Weights of a small contrastive image-text model.
Training: soap at rate 0.0026, 5800 steps, batches of 256.
Rows from block 4 of the text encoder, named by matrix and row number. Rows with one number belong to one neuron. Each number is 128 + 32 x the weight over its row's rms, rounded and kept within 0 to 255. All counts start at 0. Numbers have three digits each. After the name is the row's rms in percent of the matrix's.
# fc1: MLP up (text_encoder.blocks.4.mlp.fc1.weight, 512x128), inputs 0-127
# fc2: MLP down (text_encoder.blocks.4.mlp.fc2.weight, 128x512, transposed), outputs 0-127
fc1.17 084:200137162122111147143080118120109178140085139125140188123148104179098118130139103116111170110136103132127127061139124109128100100134123123159150140090150111067109180126107122071141115082124118143107159153131093103093104141062134170122122079061151058106064091040116118148141120117085080093121149124180162133119177147166170080145076130127171087083156141096110069153161110182164078120138
fc2.17 074:114080129153107102144164176129129122090199146126102118122130160061208143142144144116136099113102097113134099136024083172097151075167125137125105149146120163140101102082151132141096154172074152109129118119159114141187195157207116178148099125120122187136122120200129143180092106100114140095100091187103112160178083139065097129113139149109102131113104127126151132166110112071096109136123
fc1.18 104:093128058138103115127144121087145130174122086140114120123074074140113184104153197114126125127107106125138132102140168162061154141132136051101139091113122182126103101087151149136083142169143151084149197139092199158150102129150106101070099134122133160162131127148126168085122144093176168075156111128026082127076153103120091127136154165143147142075111145175191127146132167141086158123134
fc2.18 100:144103191120194159139083134140149097061156144134135159079195161106168139152165095143114111111147201142133105168116095095186129105152132187151113158163161101142108085162085118147168116079110077149085096115135085096084143120117117134128148117124137101101122095155090064169112134160077067155127140190208125143142142154142139109182108077123113096178115162121075143154123115101186128125101
fc1.19 114:093194124162119093091142138144176081157111084090166188092146154126132108147115165166111122171120155099128127137100150132138168099160131096101125093214082156166112125110097082072118182125175112174111158151226094133127101170102125138138157083095067132107103096159084099115155128131107108114126146127103094120116179111110098081117150126134174209125082073135170113106111140091077151138160
fc2.19 102:132055135093128191148130099111083124070145149152091053155103117103128126106168104089141123093151102136133132082119137120070126189111130127109077138071181110107147124111145176204109106079086164083122134122084165094125149077157164127115118151086150137118170166077128142142079109126123142110095126070149127133096074158140126145170121126079116052122191193131103102123135125162178097148087
fc1.20 125:111112109145116094144071103120120153089159103168110075147170118110090138126104118064112084137163096152125059207170160104154113165124193132094115108081118123116092122109148078137133116099109146095166146111096190147097120100157155106068059134105144135154118176158155152165142135097106180161103120157137098182150130113090073123131136092201142135128118100137094143172097179043137072149112
fc2.20 099:153114175078108144114115168189138137148123135123188132102092121155195101171127140157128157111081152143124130101072123187136118079175096134146192096078140102129126131183070184159076122145116071095098083131149067134123142103106117103189118141164131092108074094122052129102068100122132099075158133117116170077098117134166170132161066120073072146110136129105135128130128150150159139107115
fc1.21 091:114140128187124061136187086087105134110111116159120094118169148083125213161108094173142116176172106150149096140175147062152139138190176131137110089055127154121090118067126175121152140125095099155117083112144153160088179191129114088114126119071139141178134162149148091115149173172113115103090075139105128054084093156104123117091145152119087084156142141130129160142128101100104099140122
fc2.21 085:155115112116119158133088158187123185101154160125096153121073136187111082113149199060096108128092188147135111141116122160061090151083075200161141175161152164158139107182137089110111150111165141081163196108115166092124078084175141207130129129161106119130090086133112127114135126104157118169169161084136145168119156102114141142177098108103155167124124104087129096117143149157165125107161
fc1.22 100:151110178153112116110152120109104095123158014123142206109086142138091091141125150159155195126150160151085131138082091139060168144102073146123104088132164083129128162152138116181139125117137102186081115116106119077166092160138169118164142123132117151123161140083122126119081055140087101076102078164124121131164090139141131100175115095164050138062110094116139127151174112132129136145133
fc2.22 078:096113089121120139116055139152137149137095226119134104116140095085127117098132135125126064115134132158171119129173162114140080083102169092142097158106076145125106141108143149127120117180070169056122134105126146158065145103139033159121108157111151132106082101192116105173172190143131153147121183117125097115107162133074136179111143110091204157186155157145108130117096130133102079145129
fc1.23 126:121095149094099184111113190123088104161135159145150185138076103147191149145127137144169123144175131107158135123088123164097104133127076119216132153120168144109157131154178159075140110107141133139100113172154076079138127174103210099154156124085189133117114139105171143149102087143145083093213121133115085107151101164171138116089098128091099144137163167121137077176192129161117092123102
fc2.23 123:100122178117123147107085103190080101107167120138144135133065135122127114204157117135146181139186188123157112142117076112119074074157111160187165092137117106192078132133130101115090152125131123129117086098105106101102082146151098115106162126146097078131112095135127113150134129165067155083066079157094139119067094097183162069166107087096104133077080110090143150129092186119142121116154
fc1.24 102:187082175084133087078113173086137155164155090088177111147123126143192118139188133164135140147150127166119126136162106101106141091144081098138107129084136133119118095138119168170094185100225121155047119154181092146171126135150181155072149121139111036139143125095161124122131109169184168086165106145104086133099156103165097072117144134112144121144106139128157142125162088133152164099129
fc2.24 097:039120084170154170161123099161110094073134192150104125142118129119079141129053116148102157107121167160106145204123110109149086158065137158114168107168141144140115156087128107113179089143093109086165115138075195106141136113131127107098111140106112214116113113171145092121091135104083078190112139153149134127132069176084149149158140178172109122095128110113165109117095148153102082163121
fc1.25 105:101104103165168119075123154176180182111074170119119105121140160082059107156111137115108087114102139124137088132141138125117106125152101091155127072128086129136144124117057159081085109109159098142148081104102139102116167138142179118086156097134127127150131094104131086167108161076120148094132094188174186112126082198102151111137210094136073128127128031101074159120148114091156123138154
fc2.25 167:110142086156121150144139106136129117110139126065129099142154136108108163111147211171121104134115101141149120050067133116150165177144137074139109142151128087105129104156126110154139145080142141167064164120081104150118162096083178135145177090098123143109182145124153118133169181088145080082169143136134089153165090131165188194038145109075172099132145121135169117103120094184087131145183
fc1.26 085:132137152147088074150133115103125160107158144157162132098129129087074101078117137110099152088148124207093142163101125047138041156093089122166095160157131055107115143131153185088094086087083156120159121113131134071152132089116130118123147203115076120126110069130132137129134133143128162134132063092147152090104175177164101082149099128138095113161172134183140083143094112155099094172122
fc2.26 108:127096140073151204119119150150144100130075102085134121135181179136159191159134113188144095126116124076117192136123163168128169131140156061092125140090168138135125076103133074130147127137158124142068137162127106140160126161150119167143109032175135143154157096072132191088147112077206127113088145112124098195122099083139133147118114100102156094103108133150181156115119116103083133102143
fc1.27 084:109107173116150120194189146108149099084106149176117126102093146052193133147101120120095119090078114072140170100155122126104136112114134142081132123118112151151114115158109111097062144132096106115099115139139073151095116042120137167070076086094063066119173175145156117192175177125108131148119099133046161137103119167120126077134133138129085135093139143137085103112074116128137147101097
fc2.27 078:128166078118099110129071113094099144114095104077153099117125096211061132117132135161159090110138158133097092135126122088162129182142082166127080154111089096112173122113127143156185119116150140118157120131110164160102126192090110117151098191187167167147108094110112122090044104142125162073154134102205106079099178087113096127084080121135136119104097111119122162177158160129085113166162
fc1.28 069:156102160198114141128124179141127087050083069163166095157099102173091106152169062128152121060084154175134063115132181159159070133088148052091148146114135164136132133141123134135047112133082131139125125104130099111098162116101131102119114087149117079148132100107132103097115131087091152108104106130132151140134122140109135074142041116114111107100123164122150179098189160129166141142174
fc2.28 065:110142111126119103144160138112103148171109148102111158090080140109144133122072146152145081146090067141185139112118093092125085099139094189076091118153157097124156114103077149098102115120127144133092125140104122137123122170202098120167128139166119092107125196073096173195138150123172094170176132124151087167117124119169155170082136129135164146096167027106137115116063132138090163048097
fc1.29 097:090160138119100154147142153130143148110167195187083083041131105145180155121076122170145070112153178108103150111114135137165169135158141138171120133099176140115144165095058115132149118093161130150141138112136073117159125120099123096073112150120121135147151128111190112092136104132197170099132116119182113198097098102112152138133115095119150154194138099059229139070129128143159112108116
fc2.29 098:157100090129182136120102108128101113151119042099215120143135170150113134152189144129107153142145066110142124133138136127076119171103121090077106134159076103142136090134189149142157113107156144130084120152109196150110128137160110147169150066121122105091129097098090145159136094120107144146146126078058105081124144149141093100154180199122156064124112196190089130207125140130122105156155
fc1.30 083:112201165175119202080093138192129152157142098122076120120120147123133121100074069144167134100105132071064107112162147112124137177079108112112179110154117109193113148178160050107145134135139162127179133088100144180149140151114141103159129123158133074123159113169192101120127109153117089142102128087123142127130159133147183142179102166100108085145096096038101107145148171126129090132142
fc2.30 064:115063103158090095169159110079155061099105160094181145092147110149099127117096135100096122145175132134161149146149104165123118102168100127144104138058129108064150148067096201120097116109115099153139076135123117036114123108157080142115122137145111187124099191088117150153158106087157117124117148128170161116107124136111049120058159121154140145064129103180114135134068100140103125117078
fc1.31 072:144113103126092162143102150097151139088114147127164139116103109060110092146130124130130148122125130179128155158148159123064149116173113118169184159101100123155078098124152129141158155126109085162041124111158063135090075099132056133152078121160138172164150123164188091092132137121144165184152124080030153186091082101112123062128108145124132172157166092096087097116156158137119099096137
fc2.31 078:118118103107155097134168085137085127104154082106038098135112146098193192124168117124167158116104091099073105117079115081144207147126117121097100095192133072121151133211115107181147104049121135138083120121097158123143176158084129107108117140101136095144149125106155151101139092094159105076168110117116119133141108108170189180062092168086114105136116123117138109113099141092133131130083
fc1.32 099:216121118157181130125138132126186108135075121146103179091087094152088112082086109128124134105071097120089184082174157155103168164049155078145145150130131093140234143101124117164124176143132182159117090142097170137145128150129145139160131149095117152147156130161126154105171106133195137104153137156165146111131150089125141108149140100155175130198167171186134099111148129125109098091164
fc2.32 083:112152099129079120109106151111101133125144126141142052146112161081152087169116128134080180154134155107084094124192143060096068133130057161154136111127102144129077104150041105105104110098100122135164155089143091130097128050158096126121119111147102121114116112069149096199108098096114117147137090153120160100168088120127102145104155145129132133033043112133153155130153139161125158091078
fc1.33 108:109129164129172170145108125086169103152120124166148108113137148144139098206136174167161140176185115088145143150146180124106153109162100130101048097113143166152146127094155120056096158114174127066100134161102161136124147122157100169107103129161106122107131075167194127085082067133147130166088099157170085096172119114080133092171072154109114143133106136196147115198128100094125114082109
fc2.33 168:145126110092041140139136121109117151121090113126067120141208112130090105103120138109130106182100057147140117089115066083096196166133092195123105122181150094088115159145091160080136165150091173123156119144165134151140131120097158089131122137077134153118146155114096167105120112205098097117129150085123105031131195106091142126142142134144069137135131173097165108106133092160084148120152
fc1.34 081:162125165141113121070101112095121123119103154110115112135141126116125098037133138070074085134116152179162110122091140128155115099114119138128155099151182182143113156146077117108046160172063130146092101140192081116132123158123086100189112198115144138104115154108107136123129145131116142182113147119129105129110124145078220133176087123112139190135129183110054062129107111081119139112081
fc2.34 085:083153113105125128181177120120115123146129122126135131122169158172073098156121155138173170143148083101103140170097143147088131170157168114163137145098079121141117048111168109105161104170210110074165129098071182096140095098134188140063107146133104116124164128119086136150151075152107060114122147154090146105124126169160068162064134124111149107166097099140160209130101138144101120164176
fc1.35 083:143117099163098114137124160047159103105131147148095143147058161123080070105139153092134136102146124173158081203167123151067164139123067184099158106127093170067099130169165145119220073129146135107125140101134121133169156119111132131080097092118129095150098129106061106160131183126132148062111148144109133135084087104097082161101085155114119133142068105112118150146146164087160112098130
fc2.35 072:093136115101163127141095107173073153140133077094101137124187105160130185150095077153055133121101144143125187077100165074149125116113138062170122142169129158180162124144111092127075173150079116138139126172071137104078136143149151121153127176166099160128155139155192159123110086115101093201093096123157104160174112084138125083105093119123132090150137143139141075072130100187103151175134
fc1.36 110:214098135117091128174139159129061140101083171103163113164105125125146147131138065167142105132141110111154151084127120174099055127161107142151141093084166103063144101151128122094118085120120110156032149160176076070153123122115146131126111149108083107113097100054121155149150114129128136082191149063155078092120160183160189116132150155103138105106166156116109127147125170130131111090152
fc2.36 105:154136108144180126124109167185131133125160118122156161090069149167131117205143144102110162132107163118135079175066078154110151082121115099148147162155123152134100136086108146148108151157115075098078136120104135086155099114088129200129093107123147106123048128167141127171109094169119225134165118152117137129124064110165136109157123116175085093127070115126187137072102103128199083099114
fc1.37 174:146119151117155129158113116150112131123134127118155100077148110150151138085133118157129069117097145178148173127131118169120072155113071116076121159119115156070162123115189215157189121100126131145118142135082139136154147127103139169038119106123123098091064166141172085133088094178162099172079147079083135180126149121087127105108117086120120043158125083131168129118143086135077168134190
fc2.37 178:140147191130124121157178188157126140163146133128116085117117149153182128127145094124151123178120078134154103193202168121069050157133118142084176145173084180161103096086145191159067126120146081161123165123149140123141118109198042102085112135157107097140125135142143084132081138138090110162135133176142197156122131150084151120123149109081132127140139116094103174098140163119122110093095
fc1.38 085:141133186142121185174143076093095118080170129114129103145084196154134125165130121093135203124135157079119140133154134106124152189159134163145132119157167152148079136151164135089127143056099137171148149083115086149108142155145111077139085132145121111095117097138175074105142136136094140152189105114152139110178147157088141122099168124183104178083118022103097121152086169132139200110122
fc2.38 074:108125086126094140124156161169084149106097105152116099132098119112127096096025070123120097164165082136131186116098059173102142156109156105103149167097118087157147164102130121153084088155117101125149112167101133134161127112122131100180158142076088158109160194096108140148116129143131112121097183150114142098115108115129209181133109079093124086115105214193148135142191077134133100156153
fc1.39 070:175086130141108121169113181105141124106115086141081102132139105087104163175078144111168172146113152099135154114178118182129085130113112161079154088118170137173100163125137113113139148143128148177083122132088099204111121089068143110092104088117200109108179140106140136093103077113091196181120108110132161117080096119158121098132153092122094193195123178112149120107084102080107200141126
fc2.39 060:139148110095118121123083125160121116184184141105172156127125185180135110097125094170112119133225132094086175161086157138120179128162159056126098151122158133091189180137109157163111152172174032156119109080116103109054102157116145181131119104096089137123117129155110141087123069128178127134127104148140151104156161130115096143144076158168110146116128107125121181160118139097116117125201
fc1.40 142:077131133062102133105173102118103137110123145129141148082109189092160109170139165109128148129088131126129099173160114158090153168131130094110157143091147204118076107143078077145101184200104100108037136073111114153113159160085174107184095098109132083065115169125144115130144136133222092155093129129112098129108105142114091135112089113176097177104110131080116127103160150128158147097102
fc2.40 147:119139091111094138104131089165159091160094189120103064130157097163167056121110195129110112176152102120091193121142095122140123119083166127116121093116147073111133094111107061141183128149118199123112104114105096117131123208144130137100135103098128100073110147110131168102142128135189167086112150080149181127095122052107168173093175135176154144116140147091093093106166071135139121124166
fc1.41 092:158110170107135145128111154190162137104139154108157149149136121081057090114163112122107136111198111176138133153117136140123084122098101130122178117172141082073120174069172081091128168121130195154108078088140121193094107100143111118137131128162119123147104132111084084176146129141098072156081175102146130121159070118143097130167223061089155078097129127105063136125136133122156179124140
fc2.41 088:093150054168106099182195123106160111167123088149097098130122126171168105148081126080124158141077141101127119112145151128090107141135174145119110136141085129144160122162100137173147092148171094181141142141111117090121103116100155095114166137120123171093208145125220142087101074089134167052137096161128145111098182119118178137073104188181095162142125140157191105126164110143107118140094
fc1.42 079:159133111111148114116133167128127174144139165146077106105102119101128142097156097119033109140098110168119051163167085111113144091092196130128137168123142107086105169198096118118123142108211087080121121126160087119138114139093160058110215161107128096105042148104122162098154084146083136137092127066147130156145138112133097140145132126081105144103117151183173134115101171136097092121119
fc2.42 084:168143131137132126151069072157115105157185123065179125122152165172106163162151126086122148113158114091142158081109136120103107166167126178158140118136141089115151068112151125116153064143114166166145132187095112148116103097089050122186123162121166196174181146083074106146135167149093123131142129089128154061186115121133135165090096087119115088148121077128173143110105101148088179173128
fc1.43 102:122166099155108181189093106103102103110195087084118202104135152135092117126157113182122082157132165143072136111083118104135181163096105147172066147119094133092157131101161058108117209172104154118119111132119130125114106167122146179209174108153115140155115126146145147173158138114126156119138075081101127162081040126113183135171111129140150117068143124128131124110140147122131151176155
fc2.43 101:156099169114163065112180130113176152142109134117136074089110117122132144141109168061136166115116077126167176105136083214108051068165167101106152113102119163168090144094117143094116063076191101125103146101165134157117120077103125106081087159098109120112148148147116141111094117120118101137123180179133102105156144153141095157085197136124104147195112180135106155105120104094143094102089
fc1.44 088:160123141159122090112138150177128105174088124097171100091116118101149148124164135157091123123114124117137105148159144083125120128142161130063062131077144158156088107124083128173128153143133120123064145101172118159159123053144103075072085169118149119144067118161094118148110080132163178154144122060185146118097107161126140079134191074139117120173135193117145212148078167094097138138181
fc2.44 083:083196085105116167136124133167128146132135166131068147144122184157121081162054103112119099135175112143143057128115113147049105117112112147124122157168140121200166161125130153098093118117155158102190082170122107125131124119111106134160112107179123142154135152118184167139138083069134108139119099184103097110132118065113098175102154109074090141084114081099082057068154152103165140141146
fc1.45 145:123130124150149126146119138169073125124143085116105087135153127161177177061140196163117085140117145181125174160127119189127087161125098137097103168128143155125145118080152198203130114056150118139102210122131167125127132150141125133045132125109132127099073130156153077138104143194136110118082147091117175153091138112088177113133086107171116081148163097127191150122153141117089177118167
fc2.45 166:096146188127163129135161189142125138143128141136092083133081113090160123161155078135145102182110119146173092180174132157082064129102094137068157167088083199162137108105135203132123115127153069120104145125108110101127094099184085111082131143120094048137064154139164119136100105162109113170132127160151114170117152142044095074136131089090115096134111086131091159116119113120093105114103
fc1.46 106:142111150091133101072176150214139137083104120114141134176137059098170164162087063179155168099133125166111077155120133133137110142075115144192059129144105096129138098155117162110079156133111070162129117149093147088147099137065178105130169128119124098074128159114107081088084141108086106120126088157131191123085095153141166108148086112099081106159192135157133120128088097128146142127088
fc2.46 095:130148113190121126177061108063116171151125159149089140097113146149095072086158182109120087145122130081111154097113108124134116104139142124083163125097126173131079151095164087169151104131193117057110124081134109170121124107163132169117083147131103118173110096141158150150119119123197198140130153099128039145109136073079055153145157136122134175139101101087138144128083136111092086135183
fc1.47 123:108125173185111160121170120091195092169139132117086127112105135112046081150062152166161133105079095129154141130140147153129132142108046112094127102129149168146109101155109183139149109134162078107140114100159092124161090128083187129114152198106080130105160081074100120122088159110166114169079100173109121123133115088120083098159108117171145148100065096111080109118129154128119102159051
fc2.47 093:148099093110141085158074176169052122110123136128165162148121078128193161159189127141108139143179179129107103148127131094128124109154189190131129180109138105113119135124111082089119128118090197134102161135105152141107144124187072122172111064148183095154094180193130151178145093129091141090159131093169123141118126172144167162109162134091107129158165145126152166146130089099152143082198
fc1.48 103:155152142156133141099090047174141116109115117143157193132151169137094141146148079124149137179124122123132057138074088155080069115105120152148133179085115122162155123117155162105149137127086098107158158121155165123084111089061188121148109127075163106106109093166111058132116183156154064095052111135117181141090117155165147100148089150146083187133123122075129130080123144096166118152134
fc2.48 099:094098091102099098135133223096131162070136150134119071125095062069143109134128155121124145089152172145121148094151132107203162131136147130114097095181153127100068084150071109130135125125164123179093097080130102099131136119213102120101143141184109115162087115107159143130119099115063181158167120159104101125129123085057129126169152084155122053128106128155109118159166144155103116094097
fc1.49 199:201099151144117149137124170115075185146085141054182134129101145143126145141116116152134126118128130109143149093074071163113081073138115124153182148078182092069119109114117111085138107087126081122081150151139060128125111172063136188114113106154089110128126113071103153134118102149104126099168175069161090142124189100166186107130127182095137105103132116101138075140171119178147138084141
fc2.49 197:161111143140153078124125185160142159123128139112196185105110119143148102171134112129138169118123170118146130190107105163123119068136118136160150125149090164132125179092118136165090155147143054106084123147175168086164111123151147199171091158111120094165101062146107093221109118175126164114125140165145115149126103157146180120183090159150099130072117146117205142086117149169194111107138
fc1.50 097:082122163075104102104124198138163123134087152110102073041136151152168073136161084138150185125099182126141161076126173111140151124102138135055111121133139093192164111134169135153117093144128081124147126116086117120092157104148143156101084088144138065134133109178153119122133113129132153155156147123120124165075150211174121108074169138134167118110148198136122137167126145076124088072076
fc2.50 091:220146061176159185147145079137099094145189132129126211192089128129075174151128154116151076090170092111109081156109123169155100135163107115181140131153118118083126106134086100111124112096077153119113103142160130124138094161109088149138170189147132161085105097084139107118130178137124082107128104145119149062175145076077106151131087131121120113151125113170119148090173121146128186143152
fc1.51 121:204112102140171065086097165078119182093127106118212102141117174152145109121116119152097086122089148165153127178109148087124127114163162116076152149119154155141064134099095107144144127070162113076129117137133175114094118080160089128048126153106143125172120164077195084168161092160144149197127144055196161141081103116126160114142122106148112103142149127132135115170116137145119152122142
fc2.51 120:057134132095078160183142107197142113135142176181049097090120100096134145151160146133151144146194103124096060076144131130165139120119088146164097108102146163118180126139146095125118131179118113170150129056125083125131115097121135125166113143167146134150087100174095167095078196102079110065127089209103128107145090129084110134167110174073137150102086146119106139123118132149153122135098
fc1.52 103:139125046123118099064149078114164134143126105169127118144096101090129130125147116107075152158141135176183103146141079186127121128123091175129122133129158081123101062154109171093190145163110113145112179109071181135112132129149107125153087153107141049073086208130167119141105122099092112158100082160131100081133118110121175128168158175161101163132149164046116161117135123104140183152121
fc2.52 119:119127100095128120164090123087135083086119114103109168111121209089116158108162165207134120126204156100104170130114130139103154161142104098074076156105190155118144082140148154176139124110172123085113118115104111209155073174172147140131143089139163111113139112108085101105145111133170140162144116053093168137118096137116099138094114173076136074143127176159111098142189115072146122172169
fc1.53 094:123173133129155137185073093136090140109173067121116200170119121104131148137094113162175139185096096148080125085108095145133155115129166072104088144101099113186087118120116158157127124139130104072112130137121131113106114128165187175160108071087112157122062190074144126110111081080101122105156110144086111090095125119118147183143073100145109150165089187158100137121119110099190095082078
fc2.53 082:137086102096079163084192182125126113144120192163139068100096163175110118088139136130082103078154161120113109141115178128090103126123090165195101102150132124058154098087154123107145122091152111147114139130118110115132136158088074110063161189131149109104181052137080110133169180181135179140057139080166132115161128108137114065115142126103161130119126115098108073119110127136077139148149
fc1.54 102:153118117129110110168104159144109119071116176111113158117177149121090096121169135089115123092143189135033157180191104181077148080150109079149120127131159142126132200138138179116143171187082155133147112115098092137152153173074130117185127133125076144076123154143150150085143058186088091139113099118107154104138110080135118116169137145151068149190115159166114083108124103149099119126153
fc2.54 126:130163155121159120090121092125108087209128109107132111154087085154108103085081118183136129150119113139194121083053121135182101122096152138107124104081129107148131094105157102144096058121109125110128105198155122167099116079112135173104146111120166107145152152120130114117122218100147168145113187114145103175166164149105137167054142084087161080094133093104178144202169128131147103140093
fc1.55 106:164108116152186090077138092118147130155104104160159119125114176118171114161161149143110184103084107117159114177081127153121090141162143084119136139103163093081113148094149116120140131122075081086122112114205193124099128091119143090125094146158155154035116100145118089109079107123092154090062110088112171135101084065164165145138051075166166132143094141134181146152082115153124132113145
fc2.55 093:077107101091096117162123178180097182072112166092096170127117094082091143153088117120108096147118138154100137076135111129125106113106130160183124128127123152160162112179109131099063114070145145168127160113062149069140094131090075184134144097128120121147101152122129132121164157140164131110164141177123100124116162194016126166166166193106087159088141127114117094108175145090104152106104
fc1.56 107:118121109135129101194142095080127195188141188135063099143151109106121142104139111170091117080095099146122060123162165143159132137115188130099120179056144093097086130136080074126167150065126157122104174152137189146105093156142083117074081123132124102078095061148102103124154155123150122137144123141124132120126183133107162139134138087124083114158146122170065150150087102165147125078182
fc2.56 102:150107121112110116090089176160146083084081115128153167100101123109110121163092111107129101113192204107134140163156088074094124144098053104166100147112141133104121143153110190083104086156075132137180068105119110110154133103147153120145090176113148159112095166151181110145107138116113126104140087172109093170100128072139163116104120132163157137038124068120174134090173172098141166186090
fc1.57 148:152122090231134097111134079148153196055119101137110127104073122166050138116112081135118104108159129181135168081107071069159126109135121134157055151149131102079152104186092087117133118112125149124074161128102118155132146139136153143093092107162130086185116112149154135143169187113155068110184126114139126107122129151132127108130199121064119129129121138099128187079111091144150154138119
fc2.57 112:160132078201092103121117131188184178102149136172043114152157138105069203114131127129108124101194148168119139063127095088172085101125097171150084126163130133097155131169069116064142115087130148158081165120094159148104058148118157136119096108124151091155104126133122155173126152089167107149153090143100157154087099158076139132133172152098108121129095132099143152074145131111143163163113
fc1.58 070:133107112115093097169107120166104135080146113146085125126105141150140148142122126133094092107143166148045114076131175165186111137142069142144118132147166189162096085166136136090105121168114152124112120107156142148164116158108135080202139172118114118143167158155158149070176111118096122147113090109158168101093155123130200072162138107076125085185106150057161111103148087064188190149152
fc2.58 067:110149108148111111116179133119165142116129099120122118175085138108146125096143113135133142104150171127189075159121085048063130151111152142127075143173124161159134093108088152095177166100146144129103139135077159112058065180112156159060109063116157163201090158196098125093134155121103144109132102129122107102046128142127119123210120132145102128111162077148175124162149180148131136155126
fc1.59 085:093105153123106193086114129179153108155141090091139114111107109053185190122160155126215122094158145102174126097204122076130124143123122125173116115165133121154125188148105133031111111141120146157139113141102112130106101161137171106105112081109202132148145135121193101149159153142151105081168082098112164097081103078144120089045126128118152114090127140110121084109086139151117111138126
fc2.59 073:123107114126153102127094144165112115135133177196156180148130162193114073130172112080083123131157117114156107206104139126125138118160114120119138149170099155177137107150218163139078163189138129107114132088157087088129143148132109098175148105177091131125109139171129146141120204102139109103116105150070112129132114231142126084142104060127139175118088144093122132137170185074122081107142
fc1.60 104:161131123132110113149124135141084117134167119101054119156134233125079144056143154116132105114122152164129189074114116103123142166122185141101139085183137109151100129120091087109122178120109150087161144141155096053073088109186168130121137105085124128078156132093111152152136124170107123189140132125160162105137147142144103171141135099159085122175161172090120102162050103100169146141198
fc2.60 117:088127109197128132111126129086114161118159115144120147189116120159138081134164169112172097157166103210142111149099172132130128131156117132143091145094169149139100063141121106122124130152165092098108129062116109127117097113159157136107096186109133139176117087153059115090116114176094221164087162107070084146065084146081149114146122102078160188174106127102087152171141108100123110176120
fc1.61 087:170122139071160095125166096178089181172118141157157143151148123143153153107145051127125145154116145125156152104075168170135115148138150131140181123053105162148097098128078126181136124115122137109133069120123155164121113075173131148159122093116076103124155118151174125188235139119167111094141087155071150095071123160083135098155191115080084153106141132180108108122118119180139149112161
fc2.61 099:124165179151080138116102101095139077113148113067094140150140093170125117127137159158129099070075128113133088112148115125167128111075102162104029114111171099133124172130166116129148087089149187132163111213171160162135138149078173136113116167113169101115136136130106167104041164141121172194155151104140128143137210097178113196073111105147158099104112124116127125123125102135102117135120
fc1.62 103:168109117173117173149102158138088166091148044151087092080167115140115148102129162165103126111063148128114111055086157124081146150098181149093175100158159122153129158146090154163123129093190101103143076107118132140121128157115170162145107157117158174134109097092200062172135185161154124147086176178126171130138100090152128147160105136118056130138109112145151112113111160122162103081077
fc2.62 088:097157154111152083128152144136183116160109210109158139188113144095123101156123077100120158134183114145143126207119122140198114133142110127178076133123090120105159086140187103136166149180073171156124156154143133119126175118121102109123138128165122126135115162184067195079129086144095156079207083099129096129144157153099146138116143124155167115097165145121136180160157102130081135183187
fc1.63 090:130060167131071138158080136141184136126086161110146154152148149077167097121086094168136139116147115095130138104112148144135137081167171068142137129065101159136145132102079135145133133072091137128169173142057082165171095130149165095096110141168163097141100109131093133102124095151176091137084116133115168096087188131155109071116155179106200126171170145119106073097129101188108107078114
fc2.63 070:104184157097155093110129129125082148150154144087179076097152120150101172192162187128118139169108130140132055172118102173086088122106079184092106153158174101112135127159152116090137108118192083152122164100136173130085156094077091186167121121071061113085118136120187121156105164091135106126200166102113078143128118114140097178115119134135130125122101110123133124137115192064129142135101
fc1.64 113:154153150126146128151140126113154092092087131199099113192143143132090109130086139141107098076077093080070147152145148121151134131160145088117148105125137132171146107156099096101145074115127120131153130118114158159113157109130055106108144094186126201093223169052142127129188086107149101142137069102116152125140147113150116150075161128145122108152073160162104079146148036135114123142189
fc2.64 094:095167065157132119141068088121104137138139131095140127066118143077119113151135092092142122167206173104133111140145132100161127106067169129099109127129073091069072172129124114131129138138142110133146096110125115102127100140109144141138087144116079146105092048164090095133097124109078127160131194189137100118126109148103125131192070109154132117091160088104168209091071176077154138071111
fc1.65 100:152115161098145147154152163127117126082137088123191127121091166118158095086157154173125114149155118111128160099119184132183144126134122153167117137063115190151021140111123083127118159137057108140138156181113129126157135170153118069180157068145154164124144123148153073196132147133114110107213108149093136130080139099069127155094129139168136109080178164148134172106139100163100118175149
fc2.65 080:111133112179131130109127093136129118186140150124087112160186109135140193179113102106130135112119137138144129159126093133061137142140143094096149117177148076088233149145146162115154103112170163136097101073132124139076138066136159182072080172115103119141124121110129192076155132138145177125067134081157117141190106185178130084152130123099138126180091107111152073122083167138186135112129
fc1.66 108:143137133093105101137123122126165145123133148092111118194100076136204174079120080084121143111183129097168125088103132128161169095130141181127138127161151042170202117069130136149174136177120131142111146141131117088120120172153161103168103098099103162113136174120122091172106032159141131142167163138126162074143156144082125126119113102095094144198142184104136064087141091147110152154142
fc2.66 111:127127168144140166150160114076075112191132099165102140071162174143066093124161177167140084151087124153107128169151109129050133146125122080120113105125103180098036155178169134123087108090125096128121103118136112153174136117070112157103174111108151115154146098135112145090141228146094126121107130066090108141145131088188166140101155135183173172145154145108124155174122130121154119123156
fc1.67 103:137124116096073142135162154109137119089093126127096113119197160133147125133181120165129084160092146153131077114147109135186068115148161069134115120130120115145077136150103114141136142096139151114166095183132167109058056126119172142089126117160085093086139182105173123105133179107191176079171119180089154147134137136131195125131121105140133143176162175107117133142101111099178092027167
fc2.67 081:108135110161157148126107102137112131144161174108169129185084127143097133090084144088123132143175137106127175156084132133099185140143101173134151158117133130124149121079145141106127131096105088123080182049149073124186182145164124119153150138095163180159154059152095128131122073137071059181092115070148120110139155133133043143118187162128140090107124096113136140114147130123074129219105
fc1.68 106:093086113102130177072111138156143129134125108185106177153114066124117077096127175150192098170115179079116101133139051106151156091132077142132105109151137117121097130155102096092123109133069133165099113187090034154116127135058152107081135084138144109123131147179112165143174135108077103101085101159120100087095086108158080095139141095068128163128126125135072150112152133136084117128091
fc2.68 101:075122138130134096139093130151145149109121127114149121128085108096146187159137145104196130110180179164175108155145141125115084098140099104163111100095145121213106128166149161064098186157163094138128144100132153094124113170139098148128058149133097081173083087194107115150103189087095139107110093192078109157098136207143086084118103123162176152152105164127138117137153196093138115114129